python train.py --model="model that predicts concentration at each pixel" --dataset="reaction-diffusion patterns (Gray-Scott)" --train_examples=95000 --image_size=64 --crop_scale_min=1 --horizontal_flip=true --translate=0.06 --color_jitter=0.1 --cutout=0.25 --arch="unet" --norm="groupnorm" --hidden_act="relu" --weight_standardization=false --channel_attention="se" --pixel_unshuffle=2 --widths=[64, 128, 192] --blocks_per_level=1 --block="sep" --attention=false --upsampling="pixel_shuffle" --loss="mse" --targets="concentration" --init="trunc_normal_002" --residual_init="none" --optimizer="muon" --muon_scale="match_rms_adamw" --learning_rate=0.0019 --momentum=0.95 --nesterov=true --orthogonalizer="newton_schulz_5" --adamw_lr_other_params=0.0016 --max_grad_norm=0.5 --gradient_centralization=true --max_steps=10400 --batch_size=256 --epochs=28.0 --lr_schedule="cosine" --final_lr_fraction=0.1 --warmup_steps=2080 --weight_decay=0.06 --adamw_weight_decay_other_params=0.05
Rows from block 2, named by matrix and row number. Each number is 128 + 32 x the weight over its row's rms, rounded and kept within 0 to 255. All counts start at 0. After the name is the row's rms in percent of the matrix's.
# convs0: first depthwise 3x3 conv (model.mid.0.convs.0.weight, 192x1x3x3, trained with AdamW), a 3x3 kernel
convs0.0 090 [179 145  93 167 166 100 142 151 153]
convs0.1 105 [124 153 125 133  97 104 114 208 111]
convs0.2 073 [151 111  74 117  92  66 129 136 137]
convs0.3 093 [147  64  97 138  92 120 135 142 174]
convs0.4 090 [109 114 149 131 167 200 135 141 163]
convs0.5 115 [134 158 161 126 126  92 122 172 191]
convs0.6 087 [161 121 109 116  91  86 161  77 101]
convs0.7 089 [100  87  63 146 152 144  92 120 120]
convs0.8 056 [157 154 154 134 110  70 105  76 133]
convs0.9 114 [112 102 148 156 112  85 108 159 188]
convs0.10 049 [143 134 137 113 118 104 131  92 209]
convs0.11 051 [166 163 154 171 165 119 159 158 154]
convs0.12 165 [121 194 175 122  90 110 118 153 136]
convs0.13 202 [118 134 109 109 187 176 118  88  99]
convs0.14 177 [151  91  79 145 167  93 110 154 159]
convs0.15 102 [108  94  75 101  92  94 133  92 106]
convs0.16 062 [158 174 170  99 110 139 147 181 125]
convs0.17 188 [146 154 150 159 165 168 168 162 159]
convs0.18 132 [134 159 156 104 149 189 115  79 119]
convs0.19 083 [104 175 135 110  83 128 160 180 110]
convs0.20 102 [163 147 115 140  90  99 164 133  67]
convs0.21 129 [ 97  93 121  91  90  98  97  82 113]
convs0.22 083 [149 164 147 166 168 164 156 157 163]
convs0.23 073 [138 134 136 138 164 186 132 154 188]
convs0.24 106 [ 86  82  94 107 105  79 115 119 105]
convs0.25 201 [149 159 159 157 163 163 157 164 167]
convs0.26 099 [149 149 155 154 167 171 155 160 169]
convs0.27 175 [108  94  97  99  96  90 103  88  94]
convs0.28 073 [ 96 151 188  87 134 162 126 112  97]
convs0.29 133 [130 139 147 144 169 166 147 175 180]
convs0.30 058 [ 83  97 133 106 146 134  95  65 110]
convs0.31 052 [ 87 109 140 136 143 153 182 135 185]
convs0.32 068 [104  95 142  65  98 104  88 108 124]
convs0.33 061 [ 81 157 137 110  78 114 182 130 116]
convs0.34 063 [115  67  64 135 133 106 124 142 150]
convs0.35 082 [122 106 190 131 125 162 133  79  92]
convs0.36 042 [ 99 112  92  96 113 140 119  59 104]
convs0.37 078 [131 124  56 127 163 136 147  86 105]
convs0.38 052 [116 132 146 169 178 140 124 173 176]
convs0.39 060 [115  85 128  86  86 146 120 105 181]
convs0.40 086 [161 125 125 111 145 176 164 175 168]
convs0.41 081 [157 163 151 156 152 165 159 168 163]
convs0.42 080 [114  84 139 146  77  71 113 151 129]
convs0.43 067 [ 94 102  90 117 102  91 109  90  84]
convs0.44 086 [ 86 113 163 145  92 111 115 177  89]
convs0.45 035 [101 178 103 145 110 150 172 101  90]
convs0.46 064 [ 92 101 107 106 103  82  93  89 100]
convs0.47 172 [147 104 113 152  95  83 117 176 173]
convs0.48 221 [ 94 159 138 151  70 151 138 159  88]
convs0.49 076 [150 161 151 149 151 158 172 170 168]
convs0.50 069 [140 174 115 187 134 104 160 158 155]
convs0.51 076 [ 68 145 130 158 152  98 123 145 179]
convs0.52 175 [124 120  73 113 142 189 139 106  91]
convs0.53 062 [136 118 111 181 188 150 129 162 154]
convs0.54 059 [139 158 152 160 154 161 169 169 166]
convs0.55 070 [ 98  78 104 147 164 163 111  90 101]
convs0.56 061 [ 72  93 167 162 115 113  98 141 153]
convs0.57 174 [104  92  98 101  86  93 109  90  98]
convs0.58 048 [ 92  76 120 108  87 104 103 106  91]
convs0.59 061 [154 162 176 134 164 170 150 113 163]
convs0.60 065 [103  88 106  92  92  83 113  91 109]
convs0.61 074 [141 146 143 163 134 107 178 190 106]
convs0.62 135 [108 177 170 132  81  81 112 136 132]
convs0.63 042 [106 117  82 147 133 121  75  71 125]
convs0.64 110 [125 152 120  89 125 173 170  77 103]
convs0.65 093 [ 95 134 161 172  91 110 150 179 112]
convs0.66 202 [150  91 136 108 176  80 133 105 169]
convs0.67 039 [110  76 115 102  94  73  95 126 128]
convs0.68 050 [ 91  80  69 115 109 117 107  97 128]
convs0.69 058 [ 98  95 153 142  75  93 124 129  81]
convs0.70 078 [107 155 117  96 190 158 134  87 147]
convs0.71 087 [158 158 175 100  86  99 157  98 120]
convs0.72 081 [189 145 108 136  93 127 137 180 156]
convs0.73 072 [ 86  85  86 141 160 161  96 111 111]
convs0.74 061 [160 172 161 166 145 151 134 160  84]
convs0.75 084 [160 136 159 159 167 149 164 177 151]
convs0.76 065 [147 189 129 160 157 112 124 141  75]
convs0.77 107 [133 127 149 138 121 207 130  86 105]
convs0.78 199 [146 158 157 151 169 167 144 167 169]
convs0.79 042 [168 141 159 151 141 127 195 155 152]
convs0.80 068 [128 147 132 164 174 178 145 154 172]
convs0.81 066 [144 141 117 139  89 165  75 181 127]
convs0.82 049 [122 188 125 102 136 176 103  87 114]
convs0.83 060 [123  85 117 122 105  94 149  77 177]
convs0.84 081 [103  89  97  94  88  91 110  96 102]
convs0.85 151 [103 155 115 118  90 183 172 110  98]
convs0.86 059 [161 162 136 149 162 161 173 155 166]
convs0.87 059 [132 128 112 182 119 192 116  89 113]
convs0.88 054 [125  94 143 122 186 136 124  62 131]
convs0.89 038 [137 155 106 181 174 125 135 161 171]
convs0.90 242 [132 101 158 101 177  94 160  86 150]
convs0.91 085 [ 95  93  97 139  82  85 116  93 108]
convs0.92 077 [132 154  68  97  86 144 162 126 100]
convs0.93 073 [139 110 133 182 186 139 145 133 173]
convs0.94 139 [138 140 188 155 103 113 139  91  80]
convs0.95 062 [111  99  79 107  78  90 126 114  95]
convs0.96 122 [136  95 104 149 106 103 141 188 175]
convs0.97 076 [122 134 176 178 115  83 111 160  99]
convs0.98 089 [167  99 123 181 151 152 180 137 143]
convs0.99 053 [ 57 104 128 122 149 131  82 126  96]
convs0.100 118 [134  94  76 137 184 105 104 120 158]
convs0.101 147 [107 131  98 133 145 182 149  83  81]
convs0.102 078 [ 83  82  90  94 119 100 105 100 112]
convs0.103 131 [100  96 106 101 110 102  92  77  91]
convs0.104 052 [114 141 159 146 146 191 184 116 126]
convs0.105 062 [116 157  97 110 171 170 129  83  92]
convs0.106 150 [131 102 170 147  69  90 142 161 140]
convs0.107 054 [130 105 100 114  86  87  83  83 113]
convs0.108 101 [151 165 161 165 119 137 146 177 173]
convs0.109 120 [103 168 137 131  72 150 155 132  77]
convs0.110 108 [159 137  81 118 188 144  98 134 161]
convs0.111 115 [154 177 156 140 161 161 164 155 160]
convs0.112 087 [158 155 139 148 172 164 163 163 165]
convs0.113 078 [119  86 108 117 174 176 135 159 165]
convs0.114 089 [135 125  91 109 179 196 140 127 134]
convs0.115 123 [150 199 128 100  84 105 133 135 148]
convs0.116 084 [102  98 101 107  89  92  98  94  89]
convs0.117 048 [182 152 124  89  83  83 129 129 140]
convs0.118 100 [160 129 101 124  88  59 118 110 102]
convs0.119 024 [145 158 186 170 150 164 150 152 138]
convs0.120 232 [145 157 157 156 167 165 159 168 161]
convs0.121 074 [ 93  73 104 142 151 101  92  91 111]
convs0.122 104 [132 130  84 144 155 159  95  65 114]
convs0.123 098 [120 120 148  74 139 177 166  90 110]
convs0.124 035 [157 170 134 167 175 169 150 123 154]
convs0.125 063 [154 126 116 160 148 155 126 198 165]
convs0.126 055 [139 173  91 141 184 114 171 132 146]
convs0.127 091 [116 124 190 153 114 115  68 138 150]
convs0.128 177 [115 157 144 130  59 140 130 170  92]
convs0.129 145 [135  97 141 160 112  70 110 178 153]
convs0.130 073 [ 78  99 131 120 148 144 165  86  83]
convs0.131 045 [160 167 130  89  70 108 122  95 145]
convs0.132 072 [159 137 130  82 105 152 142 173 180]
convs0.133 140 [132 178 179 137 134  97 134  81 102]
convs0.134 052 [125 182 148 154 149 196 123 138 131]
convs0.135 190 [ 99 104 109  93  85  95  99  92  95]
convs0.136 095 [137 102  82 167 166 100  87 154 114]
convs0.137 110 [141 176 162 143 152 169 159 162 159]
convs0.138 144 [144 172 126  79  77 126 139 171 129]
convs0.139 141 [136 131  71 114 163 170 153  83 129]
convs0.140 112 [122 155 186 138 159 114 127 110  69]
convs0.141 137 [141 134 128 137  93  68 121 166 179]
convs0.142 112 [110 166 103 148  71 163  91 145 145]
convs0.143 086 [143 139 128 145 189 144 124  63 149]
convs0.144 135 [146 127 151 143 110  65 105 177 158]
convs0.145 097 [127  99 103 138 183 144 106  74  96]
convs0.146 075 [107 166 155  94 191 151 103 120 112]
convs0.147 065 [ 79  98 154 160 126  91  92 112  91]
convs0.148 053 [124 104 127  60 145 140 116  75 103]
convs0.149 117 [112 108 108  89  92  93  92  84  96]
convs0.150 106 [121 127  77 147 152 155 185 114  89]
convs0.151 107 [123 150 185 155 116 108  76 166 135]
convs0.152 066 [137 147 140  84  52 122 140 154 119]
convs0.153 057 [145 150 125 149 183 179 145 148 169]
convs0.154 073 [134 158 164 136 153 170 167 169 164]
convs0.155 088 [106 100 150 120 102 170 197 141 133]
convs0.156 112 [110 106 166 158  98  84 124 170 166]
convs0.157 112 [119  97 101 112 105  70  96 109  84]
convs0.158 076 [127 129 150 101 184 152  64 116 127]
convs0.159 076 [176 155 128 143 186  99 135 168 117]
convs0.160 077 [ 73 140  91 156  79 107 157 135 118]
convs0.161 062 [115  91  70 104 150 106 137  77 119]
convs0.162 089 [200 141 130 130 150 162 147 143  88]
convs0.163 036 [ 75  95  81 100 111 100 159 123 110]
convs0.164 087 [146  96 130 173 162 145 125  68 101]
convs0.165 063 [148 108 135 103 160 107 154  55 142]
convs0.166 119 [137 127 107 106 185 192 127 107 107]
convs0.167 087 [160 140  93 119 168 149 180 116 171]
convs0.168 025 [171  98 120 115 104 107  56 129 123]
convs0.169 073 [100  96  98  94 118 104  90  86  90]
convs0.170 056 [140 117 120 126 139 104 142 215 150]
convs0.171 106 [154 108 111 115  88 110 159 190 157]
convs0.172 088 [148 158 152 155 155 174 162 162 166]
convs0.173 074 [132  93 155 150 115  81 160 176 160]
convs0.174 056 [ 88  96 112  92 137 146  96 140 187]
convs0.175 052 [149 131 141 161 179 134 148 190 153]
convs0.176 057 [ 97  95 121 164 109 128 131 202 127]
convs0.177 078 [126 127 123 121 112 110 156  75  58]
convs0.178 059 [106 107 114  94  91  82 100  92  90]
convs0.179 086 [155 156 145 151 141 189 176 146 147]
convs0.180 102 [110 108 130 106  69  93  92  93 101]
convs0.181 083 [101  86 114 106  98  94  91  88  98]
convs0.182 176 [110 101  97 101  88  88 103  93  91]
convs0.183 066 [122 155 126  93  76 124 193 123 113]
convs0.184 068 [107  97  92  98 100 100 107  90  81]
convs0.185 054 [153 180 171 176 137 109 121 125  93]
convs0.186 060 [135 105  89 130 106 107  54 127 155]
convs0.187 077 [156 156 155 167 156 157 155 178 151]
convs0.188 046 [156 142 102 166 141 167 187 159 132]
convs0.189 069 [103  88  84 119  82  96 118 112  89]
convs0.190 096 [175 183 122 125 163 171 127 151 146]
convs0.191 077 [127 112  69 157 128  80 109 159 161]